config.yaml
encoder_arch: "vit"
model: "image captioner"
dataset: "rendered scenes of toy objects such as cars, trees, mugs and chairs"
train_examples: 48750
image_size: 64
crop_scale_min: 1
horizontal_flip: false
rotation_deg: 5
tokenizer: "char"
vocab_size: 27
encoder_norm: "rmsnorm"
encoder_norm_position: "pre"
encoder_activation: "gelu"
encoder_mlp_ratio: 4
encoder_head_dim: 32
encoder_fused_qkv: false
encoder_bias: "qkv"
encoder_qk_norm: false
encoder_parallel_block: false
encoder_dropout: 0.05
encoder_inner_norm: false
encoder_patch_size: [8, 8]
encoder_conv_stem: true
encoder_layers: 10
encoder_width: 256
encoder_positions: "sincos"
fusion: "prefix"
decoder_width: 128
decoder_layers: 7
decoder_norm: "layernorm"
decoder_norm_position: "pre"
decoder_activation: "gelu"
decoder_mlp_ratio: 4
decoder_head_dim: 64
decoder_fused_qkv: true
decoder_bias: "all"
decoder_qk_norm: false
decoder_parallel_block: false
decoder_inner_norm: false
decoder_positions: "learned"
decoder_prefix_bidirectional: false
decoder_connector: "mlp"
decoder_tie_embeddings: false
init: "torch_default"
residual_init: "none"
optimizer: "adamw"
learning_rate: 0.0013
beta1: 0.95
beta2: 0.999
eps: 1e-08
magnitude_pruning: 0.5
max_steps: 4100
batch_size: 256
epochs: 21.5
lr_schedule: "cosine"
final_lr_fraction: 0
warmup_steps: 120
weight_decay: 0.4
Rows from block 6 of the image encoder, named by matrix and row number. Rows with one number belong to one neuron. Each number is 500 + 50 x the weight over its row's rms, rounded and kept within 0 to 999. All counts start at 0. Numbers have three digits each.
# fc1: MLP up (encoder.blocks.6.mlp.fc1.weight, 1024x256), inputs 128-255
# fc2: MLP down (encoder.blocks.6.mlp.fc2.weight, 256x1024, transposed), outputs 128-255
fc1.329:500551424500500577456500500500540500574455538423437500500500569455544500585500567427579500374500555425560500500456424557587500500500559413575582427546500500468430500593500542500500500452435571600424567500500547435500559432500447555500500576553438500587500537544500558500423500541567500542435500541537500545449500450500500545548616577500455500500536556500500580420500500500500518560557
fc2.329:544500561392495500402500560442500500445594500550500500398414439500500609500500513421444456500466471584500435500456542500442500529449525500542469413500464486500437608415500553500500563429500592500500500458547500420495474533553437545519552467500500548507500415527500586427452462542500552500450469500500500525500426423500447530500500500385573575460500435500436500549500500537500438454500
fc1.330:440560500555500412415584500500500500461568500419424500500418471437500408396569500500562588408446500473500408580500500483500500500500500579460500460439500500500500500552537601500500538500500500500429429445500500460500500413578500500500580526500500500424404500500368500500557500500524422598409416558444543573536549500427404558423500500425403500563500519415441542500500406560500500578500
fc2.330:554500500500500500575436500500556572550500500500487686450531575639500500379631602546500500500496596500500561500500500500616500500455452551440500500397500500482500500523692390453500548607500500500500500500436500512500515591500500500350500500500463523500425500500428500449500500536500500500500500574500418471500529500463500500392562576500624586464459613500448516548500500500539500500500
fc1.331:500577500500500545500365500500500372500587404545500500500584410500576409498500500500500565500443453500532500500547422500594500500500581542426462500500500500442603400500588578500500384500500500500597381500553500479442575500574448500456405500534500500475620500500500500410500500500500634500500433500500450500500564500500500371527565500521500500539500500580406500532500450530547500577500
fc2.331:425531500534500416500500440606491500500485500500500500450526500500416500458426437500437452500500589500500500500447500500426441500555500576560500548500600500423555446407500390500555453500451438420565500500500500420445554603500500500500500500562500500500500500433500500500500446578500500543500585500579583500500472567512600384587571500500500590409525550462464500446578477435407500448511
fc1.332:423500565497532399500500576456549500500421500576500476500500500463500500500500472579500542537550567500500500592500441576500500500451500500500579500500544421547500419591553397500459500439500587500500450578571500448500440375500541500500500392500548424500465500540572500454500454500452545500434407500500500392536427557500500411500424500500564500546552500608500500394622500567404500500551
fc2.332:500500500412500547468447500500500551465500500479383696527411500397419463500476563500531477559546500599500500500465500500394551500608500500431428425500365500425573370481398544500559445549555461500500581470550500500500562417500500412500445500573500521430458418500491427500500500500500500525413500445500541500500460441566500579500500399500500449570500563430551500500500500500548500500500
fc1.333:389465500443550500453538500500452500500560578581436500500556584500500417500457500500465500500500500552437500500565500459500413426500623500524468589500582500500557462500383500500387500500535500469446468500556500460500430500500540405500415500421500500500450449500419562500550428438500441500500500526558500592500500456388386560500500500500449466500500500542575556500545559500585409500500
fc2.333:574500500500428525500500511500578421429537500587441500500430520500555603500568500500440500500595545538500500475500462590517557561500500500571500521500367449395500500453501500547607500500500490454593422533500500500500500593557500500427462444500571562449500500567587500500619545500500541500532500500500439442500521408500492569500500425500550500500319447564546500500398500539500601461424
fc1.334:425500435569445500412433549569405500500538425500404441500500500500449462451404500500581462447545500500441500641565556543527500500500446596447500558575500500547426437500500550500515500537500500464439500541571500500500588500500500561391500500500500424500500574468500500500500566581500437500519500500500500560500528500432500500560601500500500605393500500519449424545437552500500500500549
fc2.334:612363500500500500500557500532500578581464461500434478549515522560412500382501520500500438500500586408500500500500483500500492500500500449556540530500500556345579446531500566529500564639500415500500500500500500500500500621558561500500500513500436609500451535578442500570500500576500485500500500500500500488455500500460500433500500500500500576592500568588569500500500432452505391500500
fc1.335:470429500500500500500529594500437500406449548453500382500463485502500500561500500500543500500623431517500500446398500500500500500500500500500500500500438500500617607500500541477452500563400470500557465422500437500500448500436572500476500500428539347500461500500567500500500580438486500586535500400416500500500500500500500500458574561500552500537478585500430500450609535424500477557500
fc2.335:500546413500500500603500569491541500549619500500667361500500564500500500500500451500500500520500500500465455500500500500601500500500456669500500500500545500500588500516500543408500500500500532549500500500500535500500500503500500644500500532500719500500590500352500431500453500500500500500599509500500500522563440332500616431500355473500584412468500500500571435500500534568515500500468
fc1.336:500541567500406570500622500447500500578500434500545500500500500500441500531500500381408549425500547583413405500524469532500500500617549500444548579500617500616434500422529500500424500372429500500500444555425433535500500500409500587551500425528565360500442500500430422426500500500500500405500500547500457500562500412423500500444500500562500500500500566500500437500580398561431420500529
fc2.336:500500500545500559500570519557500540500500500500472500500558500479500500500500368500424443611622500500500468500567396500507500581555500447500500485500500482560521500500337500500477500688500500500500476500388500411500404555500465544500500500500326588500622500611500564587500439500500466476511500581500500500437500554500500467500536500500500500500500500500500500466431500495522500563549
fc1.337:436500500403500509433500574593520500500401545500500500498500500500500406548467593500561500500556500541500500530500513500500500500500500580407500598527580500429388500500534500500413500500500500500500500500571500577556576500531473500500434500538442432393500500500500442500500500500500582439500594500401500500500500573500350486416500391500500476500500550417425449500500481468500500500500
fc2.337:500360489632500500626500500500554483476476447500500500564368511500500514500420495500380500456616555500404500563553500500500585547500500409500516409500500493393500523500463500535500500500456518500594500500487500326604500636500485500413500500500500500595464445500500420437589521500500517500500500500500500600500500409500500500471438500500448500583500536475463445508500500517454500519503
fc1.338:500542500500555500500500500568566568434500540500500500500590457440561442396500500566500405530590467500453500500436433539492500500580500535500564460586438590500500500438500461500555442446553539583500500411500500575411407447500594454500591500500500500500500571581520500422434454500500500500464465500572500585449544500500500438553500500500500500567457420436500418427500527452500440500408
fc2.338:466588500513408455500538459500595537514500500583466518539461453457500500482476583500500465409377500483540450500500596500569500446575514584573434500500495500500438500549601500442453500535492500549597468500500398500524500500500649500500615500563500500500396500500500500500500500500561452500461550507500500457500447543500500423533500500500422598500500424500500485479500398519557609500500
fc1.339:534500500500526500574563565500460500500500566500500355500500500500407500500561475500431416399428436385576500625500460500595500500440451585452566500485463421500527551500500467500500500411415564500444500445553500507500500500500500567416500500415547514500535500549404563500500550500571490500500569500412439500560562500500447500500628554467500500430433500546500500461595500450427500442470
fc2.339:500437433454452479500540437568500500500569483491500563584418552568500459439438605570468425500500438552500500428500587500456500449533500500433467550398500650500577500500500498500500492562500396529500449464500500500463500442500592500458564500432598408500500416437500500428500576423531388449539530500500500456440417500600634409500500431435606516598500500585500433500500554530584558500500
fc1.340:500441500572562500570500623500500437500539500444500456577435587415536536596590500556393446500464436500500500379575450500500500500428500460542500423581500455500562545500466563500442500500500444594500500563451500593500583500500423415500500500500539500500541429500557500500500443557562469500422435440535588437562419546560500500450500500581500471500420500561441500428433500500573540543612
fc2.340:500500552542500500633500523514500443500558469500606613500627500500476623438500546500500459521500607438541500500500570500511500374578500500500536500500500500453452607567500437554579500500489500459500482420500500545409500500500457555504500500511571503500500500500561464500500500500500500541500500353500428500483476500561500500657500500500443438427612449388500500499500450551535500500500
fc1.341:337407500570465553500500451500500500500500588500500500524594459500500500500483500500500500500500539442500500500371500500543500500372547567500592500542468500500500364500500416500540520500500500500500406500500639500500619562500574552518430549411403500532436500455422500411557500500500586398500571420464500390500500480500500500401500500500500500394500387500500445500453405462489500500500
fc2.341:384500552500533436604500500500500500590500500480500456500500550452407500500500500417500500509500577500536500500469616500500500500500373500500500500500568500500500500500500500500460500500639500500500500500500500500478377500500500500500500537500500500616500500561512557500500529641500500596468429604640500500500500500500500500500500436500500500492500418500420500467547500500500509500500
fc1.342:500593568500500500500350500414434488500500458500500500500536531500495464561482500500564500500494500296460500522500500564429500500500500529500500613500500500500560500500500500500465500500500520531427500572648786597500500500500500497500446443500476306500463500481586500500490500500500500500500500500428500500500488500500500500500500524500427500465436500378500500369514439461500551500500
fc2.342:500500500500500551502510523521576500470471500457431500500500537500500500500500411430427500502500565500583500543500500500511500424500486534504503403500451409500500508570500500586500500500500500500500500500500567500610500493542500607500645626454520491500500617477500472500500479500500500614500582500398481500500500500464272555567500521500600589483500500500479475535500382500484500474500
fc1.343:500500431472557573500598554552404500441500562500500606579543414500419412500462500444467438497548576550500500551500541500500458465500500565500446424500500436500500500500500495500500415500500500500456424500500376500500500500500573500447500500410426500500581500561500556449390500457500582557500500500409500500529500562398500448576554563544500442500500500500500546567446528559500436500500
fc2.343:586567357556574500500500540500500544500500500500454400451545500595562500500472500556541448500440500500500431563451500500500491472500500407471500500540602500500412554500436386500500500500454568518431553459500500560468500453421558536414592518500605500608530547536432500500442405431500500453459583581455602500500433500577451403500500579599500500500500500500543500441500500500500500442378
fc1.344:581500500500567459500500500560572446500415500500500419500500581500500547543500500606500438500332500570573594500500500542644543500500619463540576458500464500500500558571527421500413604500382545570589446500500567577508500525500500500500500580550550538593441543500433500500562500406500581500568401465430500605426436421476500500500500500500431632557430540500500443563500500457604505456500
fc2.344:500400552442414552448500478611501500530516562392477364500500530496500500538504500421440500583549560500586500420518549500598598500571426494471549500500476438500437500500500500500440448554500500500500500557500391500500555500434500500500400500526500430500569473541500500503621492500550500500480500500500457500500449500544500500494500500518435500556410634547579550467500500461530440561400
fc1.345:604500500555500589518622537549500589422469479500500500432500579519536430500500540500598474580500500500500546566500424500500500500500577455500500500500551500465500523555432381567444452522500427574500500500500569500446427595464500577369500464500568500419562500500500500500460531519545500500500500549500555474500523420500549602463500500560500500500477551500397500500500439579577420500445
fc2.345:577475500513556500549590421612603453477592537500500350596500533500554566500471500465500598509436500500391462471428535500500500500500500500500500500500432500500601490500500500500500500500500500634500500500500427500500500500500424500500500560450509391444592579430445554500527512500426500381500500461533456524500500543515500444500427597444339576444500500500550500477500449606456427500500
fc1.346:443500500434554426500569509529500403452443581500539556574546500361437500393543500557500500500454573500457585403438462589500500500500500500500500456437473628500593500500528500411424562500460408500500448571562454485500453500500461500461441500445500500500571500577500500576500455500500439500431428584567500552500500500500580565500500500500448500413463538500468500500417500500500531532551
fc2.346:566494542448423438503456500576500500500500500443430500500465500462500500500563537592523520594500500500570500524446591500500418464500500547461574575500519500465500500500503500547518500500414621500440500559500500394500500500534500431500500500500398544588461500463500500437500500500560500500500459406560542480452500533500451500585500500485402445576463601511576500500590588553500496425500
fc1.347:462500500450500469337500500500500381500445500563500583533542518500500500500500544572500625345500578549500500512500500500410564500500562500500582571500436500502500398500500500500500500435500439500500500467587583500563535500500464500554566500557533500500500559500500394565500453500500500500500500566500442460500500500628500500500441445553500570500500500500500500500544399429461500533500
fc2.347:500557500583500407500455500411500560523443456429419500537424576541449406381500468500500500500500500446463525455500537500559500500500564552500500564439562588500453439500391500547500500452540449520500500540446500559500559500471592412500533397586552500371423590500556500500529570463500455500573564500570537500500552552500500602500456500500447500500478500500500525508500439558500570615500
fc1.348:525537541474500458560500449500557444424500432500370553511432500500500574500500500502500500500500500589500513452422500537500500404498471500500500500560500500452485500500524500467500500500424500500500500476500500500500500500522532416500465525500500500500500446500500500458500456424463542514449500533564405463602521500500312500442684500421543500500500500500410540500459488563500500500521
fc2.348:463500500509500500549431433551453500549500537500500355552500500485500500614570500447500500504477458500544576418545507500500500500394615572500500551687461564473456500500436434604507582500560493526446568418500500533500580564407484618500500439500535436569477500500563500500458490424500457500529500500526471554500443500413597559454409500500440500500500495500571500550590533477612500593500
fc1.349:449500500416564577443500570500430525500500540500500391500567435453500500500546454525500500500534563397574500630552561564500500445558500500500553500435424500438515500570500573539400438548500590541437556500500500500500546396500568553461537577500500500573418536596376423536429500562500471545500545419450500500500500500500359500435500435500444500433551581500576581474555525455446390439500
fc2.349:500500500532500500563436599440500413527500500447500500500510415435550419500500500423572500444463381500458500572537500566594450439395500500541567473500416500500500500500500532426500622500500500500477550500500427500501500500509439500556526500461500526500394505500500500436500534477597500493422500500522500465441427500500574508533566627562500569434500500500500467582589539576388523374455
fc1.350:419500500383500500500500500500452594463608500500500500500500475500578500541500500630500368500500444454419500500500433500500420500500500500500500500589500456500500525559454546500500500424545536500500500413500500500500500538574441432471500392539568391500500450475500500561608566594500437500500500500533551441581500500500411500566458444434500500562578567444500500450500500434560432547437
fc2.350:500500455497578420500556500535500500476500443514452611500500424470478500477500620497500502500500500472509500573500500446500500394533500408522500514538509528500500500509581500470458500547500463500500604500482577385500500500524405453500500533500421482577500564533630500573500500500500377500500500500500500416500491364611610540518500500461557500500475500547550426571500500566522621448500
fc1.351:548487500500481500500437500400407428500538438500410378500464576414567500500560382500423500500500500451430500500500549500475437591500462500500442500565500500500500542578570569537467408500435567449534449500500444447441441500557451500500431557500500581500500584440393593500454433500500500621416500500500500571426500500580500500558500541420500557500500500500500405395500406448500467500538
fc2.351:500429560536451500360591554552500500436500526560500500531486500424421466546455610454500500500448574495576500576555464524500500494434500500452423522455622500500500500428570500500500578542500500537472555500500419459500567563500404601500605500436527500500500500529536500577500559429500481589500448500554555500500500417595500500440372460435464500500500462429565633559500560500500500500500